{
  "horizontal_flip": false,
  "vocab_size": 25,
  "encoder_parallel_block": false,
  "muon_scale": "spectral",
  "gradient_noise": 0.3
}
Rows from block 3 of the text decoder, named by matrix and row number. Rows with one number belong to one attention dimension. Each number is 128 + 32 x the weight over its row's rms, rounded and kept within 0 to 255. All counts start at 0. Numbers have three digits each. After the name is the row's rms in percent of the matrix's.
# v: attention value (decoder.blocks.3.attn.v.weight, 256x256), inputs 172-255
# proj: attention output (decoder.blocks.3.attn.proj.weight, 256x256, transposed), outputs 172-255
v.115 098:137097133137057121156153124094096088107105145143120177102105128102117095109104088132166129110144093183116099114111183139131107091118066172184044091178170094204144139152174127107157070087096136129131118088084091114170063131159144109140124181121095140108
proj.115 092:128127070049108160137180166142148106136178150168082135154153133167104154150042127117141144114113083115200140109103138095152143094119067153103173162156136104122114126110043129147157134125137142118094117119093101162171188061166153093164153139140162060153
v.116 101:080109140137113083149102123134135085150095125136146101135145138131124102213091100180105146137148107167117079115088151171103123105129155119165160131117145101101167136168164083123045160149127078126117123120086104139115086132051111145124069162144115185133
proj.116 104:136151145130063118080120141131140112200124143112158117099112140164097120057144165127140083143095163173112134122152118144122140147105129065093167085186064123155121190126160165140158179131114103139102104095098136157137099118154062132118113066124095144162
v.117 098:115167128115212158143135128205150126115125153129115121092067150156152115079163142128221142127117100145154155151128129136111145101145129168088185123198169151142122192129115114136118129149146131168099141102159091251158095124147154190068133157174092103146
proj.117 092:146125103156153186128154149059109146197149169086079149130157165170161131171124138101135138127105148155168180120192074093104124126116115116116139152165108167170148116106126138112117175171144110126166103155146114132107109078082112120103094108155128076110
v.118 098:207022100190148104159149125078136132127165121122163181069074111067133136185143140124081093159142149086103105120112144216105106131125056117119167116172129139144137126116148127125116180106063103126149166129113143127136152150167117107123117147161134115138
proj.118 087:132193112106126133136096114097112124129143116154118080150111147120114131126135108126154162063119094101094117107101096148112062164127117061073112131103147142158099097126089147163126143159108171115168116118077141115098132113154099148094146165103100112076
v.119 094:115152112081123192175100123121148130158179111060126133078128125110135133148118109105130137138078084094130137135120118064114084116196177098090124112132153149143190133085096153143114122143125112127089113107152169134133101073192156095080129165136112105130
proj.119 105:168130109139154160090083096098140086116106096078112192187131142103138128117101076089166152173172093098074138138140118109144136153152057104157134187136139115123157113037104094095162128164202131067057106125185095157148092142175125175074146131178156157126
v.120 093:141140158135088083139133107123098106137173100066112119103132115185101136093126104116141159091092103125144070132149103172154081036158117124172116134191140147116119073100114146146062127103091228110128142173133182176066148097186157152117120095158107112108
proj.120 098:131123156146104130156145150180144170099083126112102148173104159121167117087177131173094140112161204130111068086124123109146163130131124161130093098144072143098160143160165121103084102093110144097080142170081068109168144115115082148111116099179132129187
v.121 099:139124102123176101083184150086134070207144130075163106123175109122112182131144180134150159126175122051147095133108141157182166085113152144128147092078147081126050120157116099127100140084156091135114151114116120138176086090128143104143127121119124160175
proj.121 100:139155210108179120104179129110121161123170172138124083086105105117139139100118087085169062095126097178112085137114092139135091146129150184092070169109100089109102134140151189211094101118139127145086106099092145131127131071115130131159145114131236133171
v.122 107:146118147186139171065154117098148179136084149146125170123154100093133113211099156125121108113067125028138100066141104126115096098118185206212168131191121140121118135156114094177148099115150127148153137132090120197086123090132170135117164122211129145115
proj.122 104:145098163091093105088171100135139154124143089152134091127115140154129082171056129122151145155145095165160097103117148125137142140127119163131095127146097138194173128150134154176134126157111065147195104091154084150162114122153118115111131097181130084063
v.123 106:166116082115114161118141169123155138184186142135137137126124125076129142152098140172123166129152146106161137156153117112063194090172214145115068107098114080115170166107097166101196079118151156140159058124124148119112175129146121075121143096075098116158
proj.123 097:144183077195071179102144175164144149101140141123139149156102118151108105143105086071132205078121144091092122125216112119166094156157109058140177102115107164085137137179092118134085135135117103166120113094083112130090094114101095118215130155141143123080
v.124 106:093098147120092151104170199175126138119158096091111097120185136122126090108100155229124142185156161154142119157143147067166078105096101085135127141167116172180121144156138144076118069202104133157136104097149089122090123151111138141099112132098166114139
proj.124 098:069103093054123187119127101135154115125128158140106091176112097075140166114130096107147124177129082148128117072038092136149106177167145184063145129153101093193125131107093155132098090117103075122080120166124176162126127130118121130090106114118134125134
v.125 089:157173085121140126156083165128160116124173146142122133154152161173132199116125121171090107128180153147138128113128090124191132161152099142161134147139125118143088123085162169091152123161132205098133126149107127196136094098134179163157088063178107126145
proj.125 094:117133158152041153123133166115149160136128194109155105229098184175106140107127103155169140118100110118130149113170047086145118155150099147102140203001128140133157110141137166118092111088147159147144146113123090124134118078119091136100058128159082118123
v.126 108:169133188151116091152202141123152140076157167127149167081168063117076144110108160124087085126134103171169143074120086120131142142095105136096068174087104191111153124087121159094161087115189120104105134140185159130111146066117150131146162108191154187125
proj.126 104:104151084138142117105135114166131114151127069126121119112052124051169163080134155111190108147140093161160169095099089161196150120172065154082111148099187101089127091165079115094139137167143139170118151090152140148143161202115112092117198201127073126126
v.127 104:139149128067104140085138091217128143169131133103131128120061172183144207151128066155110107120113171184060123116104121127162101168130100100166123153151135210121167150070153097151105075082151110154108086174110065117189172143145078141152155105144137084107
proj.127 097:136201108068102151075157131168082127145181139082172151180098197158103108171062143099148126123136137130144060095079151132123145155163140097135123144158142094131162064169074111149109145159133128114083131165200104101159141124154152158136133164130137076089
v.128 097:145140089124122133125163121110155105168109145132119147087110108153057104141102104096197068090130107073101114106119133165117123183174085124146135115124134150080147171049160057126108125121136128082112169180094162144100134121069113122053122163126147165122
proj.128 095:154096135125077128100108128129091142154128142120119124113149129105086142179164072155128177126133152118089134127143162110100163137195106079177104123071102109133165179099131130136144101065085151107150157139184082117158131107157164171073168136098079086138
v.129 096:164108131142110117128128130124094129098050127069093178130083104131135132139128126131095108105161146144132175037034142106166046128132146140089121133153161181158160092141141123120148114159171121126119131234094065145147159141101160139083118144126091134190
proj.129 101:153132149163149145110120168145104103083120158160109075099154131156133112124084109134121080106079106153138113169166090111171109116137092114109098110105129111097139101097125111187135124127172155102094116092113075170098152134165082180136102128097082165186
v.130 109:186176142085129115154136106108146139146086067142164113071116097153105127141101139142203085156152117122107163152179150171160134105098148182142123207124188134140139128138123122093120110093082124108111128119122113145163092074128105112092174114105099172147
proj.130 102:132091141127131102134111106122100101163125174177084137154072207068119107172129150079066083090131136113103136096124133167116146080069117139124056129188079128114129128107141169110113131178116155154118127123093166053119153130094116138087097079164118135169
v.131 100:072075128058099138143185121140078133099105093159098150130163160126102108161120130106133113080138106084149225040136114087088128135128172173108183105078102117153138128128142095124145095132089091090097146103100134124137136074083087128108071124201156133134
proj.131 096:115106145127116146149169095106103129111120118142121143091150067168076153121106129112121166142134145068156165126162110134150101148152116129138182142127077130127166139130113145122116150165132134098102156159084180142153147103142112110177125158129134222147
v.132 093:052093131123092075140086106113081119109107121136139112135107157120123081124135122153162105118134096149087045125180095134107119094117156109058089130136190135098136107128106166059138126108128117162107169154099102123142127120152053115087146105149118166106
proj.132 096:159111086099117175132145107133056153138187098112100132096121118175123100120110110128174124152126119164163167157092105133036121186045118107104091121151120087160095154129122128154140109143135143092151118141120118123174140154153138113176195163177176077167
v.133 100:146118158155092160113080044104085100065062115144105095121158162074137178158178068078139153128085134170080102129123134061109161121127144118077171074138122108147106130109166089148149128092150116108112063122122126133179094160096114128205134149155056141139
proj.133 097:108138139167144173165093190092113133101149112096118188181134169135134114063081085149089122173115154102152158112115161152117116143134150132162172139131149165142177119109131110142116122150108112147109129087144158085111077115120136064098189154117157140124
v.134 102:063164130184081143114165094124098113091170185146117102083198148121122127074126133132161104147133103103133186141130148136119126129138128096136109149110095095165157105126179104113130211121074133087179089172186183051106143131141161073098164074158093175132
proj.134 097:161113137154105130118187141133126118090128060128091103134153149118100086114118090091081085103140117086127116131171099169112142144065137097156151123175148117179098135148157141142134093180166133110142155101095158097151073114128175160112135159120068141140
v.135 102:114186120084110113133183122129084123147058124175133098145172115167152138147107145148080044103107127168099078123105196100152107112162118155140123170120150174178136117148122161123138122144107130103102214116143132129109138106079168073101142115175135112149
proj.135 099:113151123140164121130105096183096153072159108102104147121089116093128106059130154092121103144148098126129131132063100103114175123084124121145181160143186112150119121127040111131163091140141147097142124062106107143161168127113147091175166144180183140126
v.136 098:125127142126131109108175132167143126130081156147130080096138140120141158167096098105129142102132111185149147142097129106156143142078148075090131125149144105205085114174142153131149137142127066127101170124103159112087130137062079135125183135134069101159
proj.136 095:174144110102192175145146157083153116082120121138055098130152179142154122157112165141077136168162081077121104154147070140158038138162134131101115113155179101180123125174143111100112146105115133098105129116048167107122155112156087124119119129092112111134
v.137 103:085134178114088186066138107107109110107189143160208145097144151110140128113111128054090121159126076191179138110051145144027119114117140076116140134111156137149159195116076139114154111081108152139151099139103196168139106055126108117091165135192153142128
proj.137 100:118160140230078153115064143119093108081123091108133158106146102115138129127068105144111126176139087155113149094106105131095122135134129108110085150160113172121093113163080067093125113079121144126122096147129099154169115073133127164156125121117154181108
v.138 101:147160098129158083146119144206132156135148113151187151102146112122147145128118100161137094146123065142147106125128116214138128134161096112092117123140150093048172158134133172168115191111150141080075142129129099115110147163148143095113069139093099060100
proj.138 099:137094149123140144125186118122047098156170181131153176108141121131128136170130133157142149146137147130126118143122194136136140141078090146125124096172137125149113075140126150125104185115090160137142097176154160073114088127092089123115141135141159178121
v.139 104:079100139150053168158142120078079103100130160145153102174142023078090145163160114124090133164096047118170069077179103168167056144102174167134113149092110167097121180098103110117088127146138115152166145171113134101153171150121118125134121115182112124139
proj.139 098:116198127117121129098111087144140189112122110100113090107147115092111159101122100136172164132126118123119089092141081124092122181116134120159196152145096135195187085135146200115125093124119103155099182112178087154154149127160069207090135104121161111110
v.140 094:076163102115097121109131137124129137138165088091078092124163156168094159135140120045172136127147131152143151159124137208082120077114123138096111098113125140103114170188079104172152148141101130132143093107139149123049101184144065194161135090135123104164
proj.140 101:118126183155172131141108123186066131167189115111069165104117147099102113098147140141099098152114196129080075134159187153142147211066126111135089073148153195149114137119114105128143078087144152095130137145089159150105105156089096134161139147059180154078
v.141 100:150142134110142153104122130198182110158127100154108131107114111149128110082190137150135074149081148129106134208143094132154106098076182084147122132152135127095100138117132104138081145106095141136118156087102092106118120132085153141113127203098116099123
proj.141 099:067085147087141056126059231121125170162100075148113134086103110104163122151138123125105111098124131110081107126111106149129119157126119114152133052145113069152145121162136057151156110088191091101130159108169140172124108156139158145160130087110123144143
v.142 104:100123179117127132143167177146113142090161088145112118170126105102096080113139153125060104138139127167140134124137118079149108186098090182118098105106103070111120104127168085163080144082163107194136129093144081059149177157108156138152104152095111161090
proj.142 095:142111088123127140099073096137183119122122099073107098052102138107122189128107082175130140116170106149153094166117152137166164079084115106161112164163113089104142206122153090122110141139166099133148117145087131118092166184105119193149076142162096139081
v.143 100:171104132165107134111103075184143070112122074116119128168121065147130107121137103131122138115088160098084122129152129118169171131132134097157092145168168123154092120122191092154119129097167144131116086134094109134145097144177138079137118149144154119074
proj.143 101:165160105127152160107167132096155094128110126184076115155109109156110108144092108077123113095177123140136088159108179124128160162133147172095148138173158151161123145176113152119132102173103169083179061144096092108079099139093146160141061091100134128070
v.144 102:120127069187102131131160095099179096120156116155121177156116067118144165114168112115136152122167119136089130092136151141121091137101108132115125103104107128154093157125093142122125120124081138184147120139156091129134163158092176186133163082080133124091
proj.144 096:157111126118167156183133078163170154141143100091154086112070131108100128124142101095158094175108144119102112077086128068197133149132162110111094119132047168156099068145100179125134210175129144082160093161132111133113146101072090119151127093153132119151
v.145 103:155107124123137215143161123168099077133146127095049150061110146118211192133125118173142121103086175159114143095132067129106120127116092162118075120049122179116105150099165121152114159122146132139140092130130111189103157137153129208172142089139107136172
proj.145 104:114088106115112123137166127193187145137091156074175067148150124116153139112182132169096108102122097084126136132131083142158130123105146152164064083092141167148116149161127119094096108152111062114102159114178090194080068131156154132100076143129055136126
v.146 092:115073110189126114142108120140092111147113055162103155116183139140137130150178133069105105087140087059142139142177124144147137155105109163125144124149150087107124128085094109087141131098164162139117056110166144170044158095112098115141151186120105158096
proj.146 099:166153136099131144164100156096122137074143129130131158071076118182161094147188104166103101104128146162102098130172119134085118131152127159150174099125120114134139130186150169184135094102152110104105178110096094153118121150085088000162117117116172130134
v.147 095:170126177197087161138144130107140077149092119078125106131054130169083132104146089079135131138169095100123119121127199099100152140152159117113150141066163126116132144158116141098153171136210154115183099156204083195063116108117109121117190120116120143112
proj.147 104:147071114132148081143113107143120107127136066153123116102086162117152119130094146132079097137100150164141061129156170109114079083137173178077211142121105066117051114117162080096082169163174139105139112104079150156117131120130095054122174077099152091227
v.148 107:096115105123155163143118106112113155110130145155086089183127130114107131128115166158153120160133097065180134117155081118133078172145124186112140082121128089075153185139181109147138113104114127143095138141120045138140111097142138147068109107127077141142
proj.148 101:120168118151170085132090131137156123162175131180134095092176143106108162113104081131101107105144155140146126117102116082190189141159143160174132129114113118127075097124157110121162127096134201152141099141158107110090130165124184111185146081160066140176
v.149 096:110166115176127124132110129079192101116151092142163117189105100132101169128102128127124180128053119148027126153136114157135150155117151114142120123154116150130171169122095163097147155161098114101125145109184144123173109137169102081135222087140149052161
proj.149 097:110073093121152122111073129116115146171041156120107077103086152095148166111126117144174099114167144133087166050091104085137126123093138133145111090211126138139165111102193142153127101159153140130138162133160162169169143076148157125106132087132114155122
v.150 100:185137045131157108123142123083129079101140036086063151136138132125129190107124152137143108111200155087130150133141159096090148132137099129166169104087088144118150149124063169098135121160146149117115157115137176145112161154132076158136145120173115116098
proj.150 105:071136131159140126128094129115057121127110160135142095173127101130053088137100184167140147064121178174127086116169139174136125115107145111162059157165171118132098144204111130175131202177119155185107162074160148107144147119135140102111155140131153171099
v.151 101:191105150095134125121142213133116165128131162137180124163103104099058114126103097102145091130136202090146097092070098124062103160120147105132140116116143115134157108108138119134224151161153169168121084145210139183152134205066142075206124129159117227124
proj.151 094:150177182090100095147117125133145108163132082117172120086147148173133095121118096164107132117143178063145097128121073148088103128112077164141097142177136130146164139112131095132094153139104131217115115119140094150122127109026154158141096204157107132127
v.152 094:145184137188117091092156195098132088141108147136152172123151156092172157172162118170155145110122139085188100120071030130129142141131144173129140136127113136123115109128102184152108084130160069154130101116133138110094106208105133105156063139108159153168
proj.152 101:129153163087124148164147098087120163140153085121136148109131181146137093110125124056112124114124143098114150096083182103207114098179117087123147129110119144081165119141164126067121178185136099151142110150080066115146175079124138155103123079105119130157
v.153 106:097061101074100122134124127107134150128107153131102118094104210113081106117123103127136126085110081151116132125129176100119134117074055130113040136111081118114141138120140162144157150115140142099145153092129158101096096063122129065121133136137117107064
proj.153 100:139201138109088163109110098174101172177081108148094164210142147095163078129083094093104116089094094093160115119147146118146163120197175167160120178168138146114126158153078109095176128112159135108143086141117136105146133145129075148124104158118143174106
v.154 103:105110118120133134107093147088123107127124084168131143117108129138104121147124153176067148162149188099137058115099121146108142136166145089126098146072126149103126104191140160127091170121142123089124124157119159124086206130051113149151162140121104153106
proj.154 096:119246029127115081140128127209084095105097097076132079141095142131114104121149158131206212089138138114155158103102076144117144131128111108138143122094057166124090136095097173078143134142134179171153148171111131185121128082102114164141112151156191144129
v.155 100:094183148114142083159107036209068175099117152130117115138159092173106159047151126147163142109128158108162137149123124125125183093162138144115093135114152109174164151093123174094096152152128176205138113133147088146163115119140089118177123125112070118177
proj.155 105:131161148155117098146180096147146101084113151121160140125116134113140154083115116188083148145080084122155163123116124164139149100111075109163156137140104115113163127101091118082157059152097111110119094074157177164124136096154146208107084134187140109131
v.156 084:148114100140121115162137154101148151137098165155103097127145122103135164159084131094222145099167106086147127142147182138191120138152107104137044115142163076122179137143106135152107135114133178137143160163136062118156077116142157134119134152035181202114
proj.156 106:094150152086130197116109126102125168131128132109135197124102185125130129043134104152086116189099105143103131128116168148122132157121078079114187132160079111088121123114125106143157140151171110138078126143132125133141190108105147174102115147118138072064
v.157 101:102092053089106113112052126121117116174092095160106115092170119116095138162107156051091104150114134110115120116119076109099160128083151102148170127136107111186090117118142132144113103079127097192095069132159115057107178127102136111090101119076134139138
proj.157 105:098150132054051104165170103112102165133119085192095149096122144168132148128156097118174171138150120100163109158193115128114160138116181106102104190091121106147179098145106103124148188118085083104149117132137111214113154168084146159118131163144177132051
v.158 100:124131048169161119121148158065164169084160161172125139145122101154158137129124118167123056133085161110129141116113156123176143116094109153156154137120110162121133146155163136137071201156109083123153159111113120084136180152144125129123096186073142175080
proj.158 113:142149141088141146147144166164105093174125129074111110091139173070167068101194133142130128112159130164116172137150100154173128074151194130127133134137095161178139131158097152155084134140151150120151045178099118082084176057137149147187133186100100142147
v.159 096:051103151045168127116126159134075187109150139109123145135120118131174137100136107154137151109158051123106146095145093140082170127137169155088100167076194177130155087173137144114181174113111109113116124089156134190112141108131047123139148145134141114139
proj.159 098:109127100156128170101124070078178057096174101115098134112080140140124067227163074128091124122167150140146145188147134142171059074148168138155074162151129157142105128188122132138139152118116165115137127138094136155088199148105148128114131099075094105126
v.160 097:135150143087099169152109152139131108085176159068112118129104169106098161173160119111140067169110138125069094119080148104185128092161143173099135101114143165107099082137126143138145182103135118189152141122135140137131101140165104120131117114095180170126
proj.160 094:106086133090172111130165097089089146123146123130130161157133085163057120126067107079189139173078160120117103065180106115085065153112169134110122127106108124157114136229104142107157122101124171104150172113093123106109113124114161143121112102065135144113
v.161 099:139113158162158135128115130086162121085143133119149133126183148165089123151112103155156160124165147172121138108175057159155064147137097179136078134113142100176088103162083147085165140144225125108137141108132163144136103126146131170173129108147129143139
proj.161 093:100119098169097126176135062107174139113131100178071130059148112131115121153172097120193172151113102103178183071121122128177159092117137115144146078142129126125127210152141133136123148087100144079171109106053128198099206146077131160104104112169054088154
v.162 111:136177155094133151138156154136114153105135066171136144102121094153137133226088073129087156143124160132105120143166124189129129172125112117080122133133148111103120199122159112154118141118127123175126161126060164195166141130126102130087174119209115162147
proj.162 103:187172109093169070144095171126159146148116143136091136114127122149138146126092164133128122142095155137176135172053146105111091085110151109162105114096150125094084099123090139108149159151163131137116133082075219117079151126161166153122153162094116158125
v.163 097:085135070085144102132174146158144141082148118176028134121098098121108149145179143102092152189129089111112114134058149115165166136117106106206164138057157176079158113151101171045151127056172078153150161049155135162123183135166155095170151203147095070140
proj.163 096:146129138176116072121141101133143096116138132091098105183134072125117148122173130107105081141128134185142068140222147118111165104136103110070201140116118121150170123092112160091117171146129188160112117117111157093176118128143148117152086084134180074117
v.164 097:181141155142122095107116147142154110136186149153152152116107164146127173128133147128140177176130138124140054095108081148145096101092102164095127132113154125109132076111103139178072100099154097124129088136087110069125083106169145157128100082101103035154
proj.164 095:167132108064153153118134093138151115191107094125153180232134116185092190091096084134116136136099139102135136109150091078137118129188153084135166147042136101154166092169201074115147185162129147203112190134121095143122057109151144139120093196125082099139
v.165 103:117169083145178111143140166152033062091087182139145170171161148128152140119168178137162157100165130074168087111085122139137153127144112111132163194128135122150116089076149181167089146133167107125107107117130141128117103087150130091104044096170131173127
proj.165 104:116117088148102142100142154167179147165179166080141113086099110114115139132114078102154153100107103065173097103102110106057151165099080096142116184138113133093158151117113218148137153107152169169134114156084139128106075128106144079116122211116168193176
v.166 106:149186142105149115125168181149141134125089119125158149077106162140110198129122152196156138085095125161116177184134136091094147109079156073174129129180114111091142117143152091136141145159160084135092197176126120172069069139142201166069127168135110142154
proj.166 096:129104048146075167121119139149139114097167174097151134085125093198137174121086163171087116108106126101139168149053037108154087170116152140169092120099080128084143147081148145106144135168135082135086126097108126148133155147159106138107150154176051198179
v.167 097:107145085159208141072152136150109179128114115108152022103135155220097102047114124132156190112114132144147096151125136057138123130072125124153160140145143104160193093177087116152082089118115125150090130131168075116138104134115101057123161114152132127084
proj.167 098:144173138123173154151062115120170172112140135153159124118137156172022107158117132206165091183150152134162115107152133126072141102166163140174151123134182182140104164178142227090185116211095124112141191158168112145102134065174123122114072116137115101120
v.168 091:159074089143098132102108131146163072163124118086122102109178094106117081139103103143103141094124095133181143116117124084151135180121126121150104158106062138133121148194124074145043077103101118117073113137086130181130128177097155073139116093163094165159
proj.168 089:119134091127195101125142158172147130061098139072096183142131127120121192149128097166117172063105120119134057166087097144143171135140136168090137131181143161112156142153166159188097083174107090095099155089107115076135126116116094177126187140161153159150
v.169 096:093108127126134092132102160189151126176109146135077099133089114140142121107147137195117151112152143124179113150133138148161107183159102134071125132119136187124172096183190146162026108148152103113130135126070151104082127128112104156122148135115186194142
proj.169 094:148187125118075132175142161138105068105135179172119172157141137134094113139111150128110174161135157155084084132133156070116157132139151124077103131153112110123152107149115159124077151070107105125131068127135130108166148119135152155091172139134121151111
v.170 095:153163196144088111101094162180173107128089093125105149146158059076105121114125162134067128056097157140133144117106187106148097177153148188130104090148127139131115034166103158077125133149094128070107168155172104113171148211121094111133113140145085076123
proj.170 101:062184127116186174130097072096110091119119193130160081185122108128180087167143198163079100113137115128161130120129161136086064136128150124142119110174153172091159130068179135137132158078156134137117107104134117167100153127137154111107142138143107177162
v.171 102:129155140089139192127115105127144109135074146162155123118088132141122156077137088205160166146093155118121123126120092123085085130196180136100117115059115152116166128102099054145152108159115082070138157129129095124166086140135109121113106145130078215107
proj.171 100:107100135154063185141113071147115167155094145139123168146130144089085137139101131123130105115135127119194156133206114163149120108139166129116116162114144127130111071114126086127165134061112080096189178080110142144124113113144072111116112161117138104178
v.172 097:117107163153176079165130109132074121122107094088157129166126147150128102160161169137154049103071194113123133127175128106150138079161186099182122114115142155115152116163095108102134169120129160170175118167100096179096095100173129131120118140183124134129
proj.172 098:159081177152101163118097108104153164142145133201147197077083069139178106115090123158165181148114120159100123118155134073117114110139117144074150174142138149159139065080055172139164075203161100143089126101102098140138091183146126080097132104036105120090
v.173 111:163086134165097133084133159105165132135175200132080128101098184102116167056155158096104182145082111132213176124100124126071115139067120139166094157120129128152192121126129144087127160145178087130101113167077103109172158143126070144120089132177141056093
proj.173 094:127170111152188120160118072139133118186133119120099127144165119107160123161164134124093164124150147174080098109169158142190165102160159145093179082094145084094154087118125136165105120061139133107120144146116130168094172081107141158075156141134137216115
v.174 100:118169061071171074135136103125097082167118163148134176181128130096150100178074144174139115075094133089107088180186121186129060131117142119135135134122098107116101080148090104152118148156104106112130149077175158106163170112134118142108158095130173176137
proj.174 097:133126190120130070114135148136151126103094121113122161142128099133122086100140135121142174160137126194078138116108185120144151086144094165171070070190122083141157152071145101178058089165128153097134137075121136119093096143156156130078089126133146090169
v.175 099:120166129089164093092168094123089113115174136078121149136146111120076120110175108131101129098094125146193102122123148213131132117128134141167103088098104102083104206136081090120146124133107090186155090134156118112120128146077164173185182146126106132126
proj.175 105:128107057140173156172119194099093162145088073106110112127091138186153127118153118171128082143107167088134170119137133132167169134128090083167181110148157165138140169097129187136140136054171107143178061110093177127174121121111146133170093142153122173140
v.176 100:112122182095159120117101176099124117095148128098113144087147076181155093118122144036124073082144162048181110123112082109123088070114100132181144159104151136133092140139121103086185107159137168121146130092116185132115087121148106139130071151144137083121
proj.176 097:115178164158173057143128156119146124173165132132167185137136130078090128109140103146163138140088123112093147096120148134207162083088139128144102145169135157162088099098178074143145139164100157116176146107083140178122140158104126168146127118112158135140
v.177 094:118165133118119125134108090167113144172110092101182183159106111150154093161093127137177051167111123082096144107102139169141092129123103127132174171125122131148132153172145097160111104135092186106127119128132141092139150119111175116124110117105152109079
proj.177 098:098113139077107124056156095149180138151099134186169170123094161154096117127152103072121155074180156165155101148140094072111114143103100123093128103174169154153067086155074134086081146171175162179069129102076164170101143095043111185172058112126118160145
v.178 103:176172153092151103124109126147085206160103159129120107146108078162098145107105104128116079139150179161100066136098090127071132138123160126138101131100116079123125102192114093066092083143108135154135175070118094130103143146117087146129141136130117166088
proj.178 092:141113133161144131104094146103166138126166075176118099169097106071099127135124154152135136157121163132166129160115055128083142141176170119164166129126210096139108099183131145130089112055150103169104082093085100168147159095131170066141151141121118106134
v.179 094:176156089123151150087135102120166152129089083138148116184103101107090120154113108108075194112068169102143106103118145088110094165098137147098150146161120194147125160045137133147099105136127180061080060116133161118136103080143119123089096179133122138116
proj.179 095:150097121086139101161170105108162110095048189134145133177184101115124114134158078144146167165098159110159121201111150119135178084113119131118162150120173100126131110131081117121102170106117139150088151107122146140095201086096148096114108106130161112148
v.180 094:110139161142177142110130154093068183158093121127166095088075124126128099118056148111143151125133080074081127064138104194128119162113101151151135117139186155094115103136137166144088071132150104141182090196155119108115132147150086142135110106132170125153
proj.180 098:123067128109093112145118130138100120168120144148132138069118112139134115128156095099139166178135143124122109153116157163070096174112230110185178099091114064204061148143153153161103061127082115176084125127101097086140115134165134087093120097159088130117
v.181 096:175129174168094121203137146107114127124104170139124088154155138111137107120108115067152166127151160109103158081134158089147105141119126153109143132140099080093048113160190146148144182117133093145071114054106081086155133129131180119161156169140155163156
proj.181 104:112134138144153123142059101104160110157086151101149083094123157088106170112129151121083151113139104123171127166094162148128180105101146169127171108148094113145149125164104158133069118082084186176134121111127118174127095145100128086125142145138067124101
v.182 092:122135187139126109176143130114168124126136096122122108079112093139119122125113101141186096140132152086140102134101140133036188085120145178107061143212144106142106115186125181151160131158157134132161162145131137121152164111164083098147105165146134101097
proj.182 096:076121137112093125140086178115192131175119128076119166142120125129109122118166155096123033127149121190150142125135105123117106173121141165120138101112129068100142097094118112098166130159052148179136125164104151128117132070129142135111171110116117156112
v.183 093:107092135193060162110096131104113174146171136159135081146089137156134142068110108100098074108130099125114187116084081128130135175144134145126197165116123101096102099114137109059201145146146141074156098123057119172175150144177156126121155117105110126061
proj.183 108:141122125175105107131108156069140106108151122135153154141181158141100173089140184149172113092102176116093084162106082137136144144166152098104139116122105146089119142067078104092170096089103098156101151197121079101165181081146142124179114183134152130105
v.184 105:137091108157146130157117133129103140122114118084100144150096160181110093121095138079089063188067173101174138072115164201123126183167097152097132113103111116055176133073066161127167107135096057161140065109069137142136136094097154114115107113144160136104
proj.184 103:112128144123073186105135079138156091160151136106097165160174130123153140078115171153113142152098145174194038102138213085082144071111135078126155174136103105140125169164136082132146145095133165105127184119058116125131063115207129145144114149113154159108
v.185 097:149126077136171133178152117137118118141155086169091161142159128132134143098073106092122078148184107143114150131177158087114095178127115158139112151103067142081102125108117148137131138093170065151124156125130135091140107140138173143104093177125103155176
proj.185 108:107179107119115139156121141132091125088146171113130122143159146129111087184157225159153199107190148143076215101179111094128146122100100123106171172112127095147110220118127149110054141073106132127115141088192129136134156151197134157144145132167158146096
v.186 100:113097104148154150170180193090133097098148109059112150138132137162200121155118136086092119146162096097124131180173130126178158094105128141153105146132101084136120126156145116129175094088186148135116129102122151123155121140125067076112148123059016153133
proj.186 103:140162125147081137122144063143083148142101151145103103105108148145167172124117144103159125078105186150200166068165147132180140126135122116146186105109049131109155102110157149139139098185144158132172107165160210165149136098106145132123170140087136103136
v.187 104:131176101165120121072133191145116133118152124079148119181091167101117098127114057161149127112165080138094115216159154139167118126196148124111041092166142081162135049145181161096168117135162097134148141181114181150185115108115168172101111138080123093099
proj.187 098:117136091157101114141088114143085152123149105074113128192197087143130064143165156138118121105115128167149120098167189090125145107101142078096116083156128153069101109129093104113126153138106084121152105119108112089110101188159072103138094118121142131092
v.188 093:131179034129131068145109106139138156164104143059138084109100132108138123125165127107141142096158163175131131151126121121149106162131152093115109139132079165128113192163153087145074111127134092111110150195158133121151194153171111142119154127155076107044
proj.188 100:103145160140155167135075170096155147130154094087135141103170096144076154143175134098106117107124112059117147066054121156107110116113108154154134167089099109082130141148064132168114168138139161119142095079171151072066090132141180088104177131128189187120
v.189 103:121109142174095105143131142131085127073189131154084062143164134110103179128110163135157200131163128076112104128150104208125191156103132090203085175112113130133138162110157172148088101141124094077143075141162117155106122146149142083103154119189134065126
proj.189 101:153154090094153200164127131148094157103193117154123146082100087132144144188136096112086129163164125099121116066144165145135077117141094120146161184182140133125168167094132117138097142087153130073086124160137135135103138113163113093155135136112145108134
v.190 103:168156152096136053168174185106174137194121105083140132120098176094171091102172128155087111170152102120138105132104113147108146190103146134168124095131141073158163150168114145143124112144160118109174153124162052147173086139100183140145161100104170150159
proj.190 097:140155136146121148131163102131136096139118204083101146144157091161100138108076165069112116166152129128055130181088140154113117117152109174199141150135220110108146150086142132126123118199149091179114098111129136138124085141190130156125090161165161140161
v.191 096:128134097085142123163089091187153054108063163107144087117133144122134151126116072182104171097120113134128140145125083139135096119105211123099098119098137114106077191147135177167128091108106114099123137087096067125099110120160134132083120157118076146117
proj.191 110:095088160081130121124113098140085042076106078049149100138094138121123155115119077125143116114148134129137116105197082150130154115128135100119150137112109079147111136162104122124211171145142155134130136153156199188092152159104153104132146088139128138108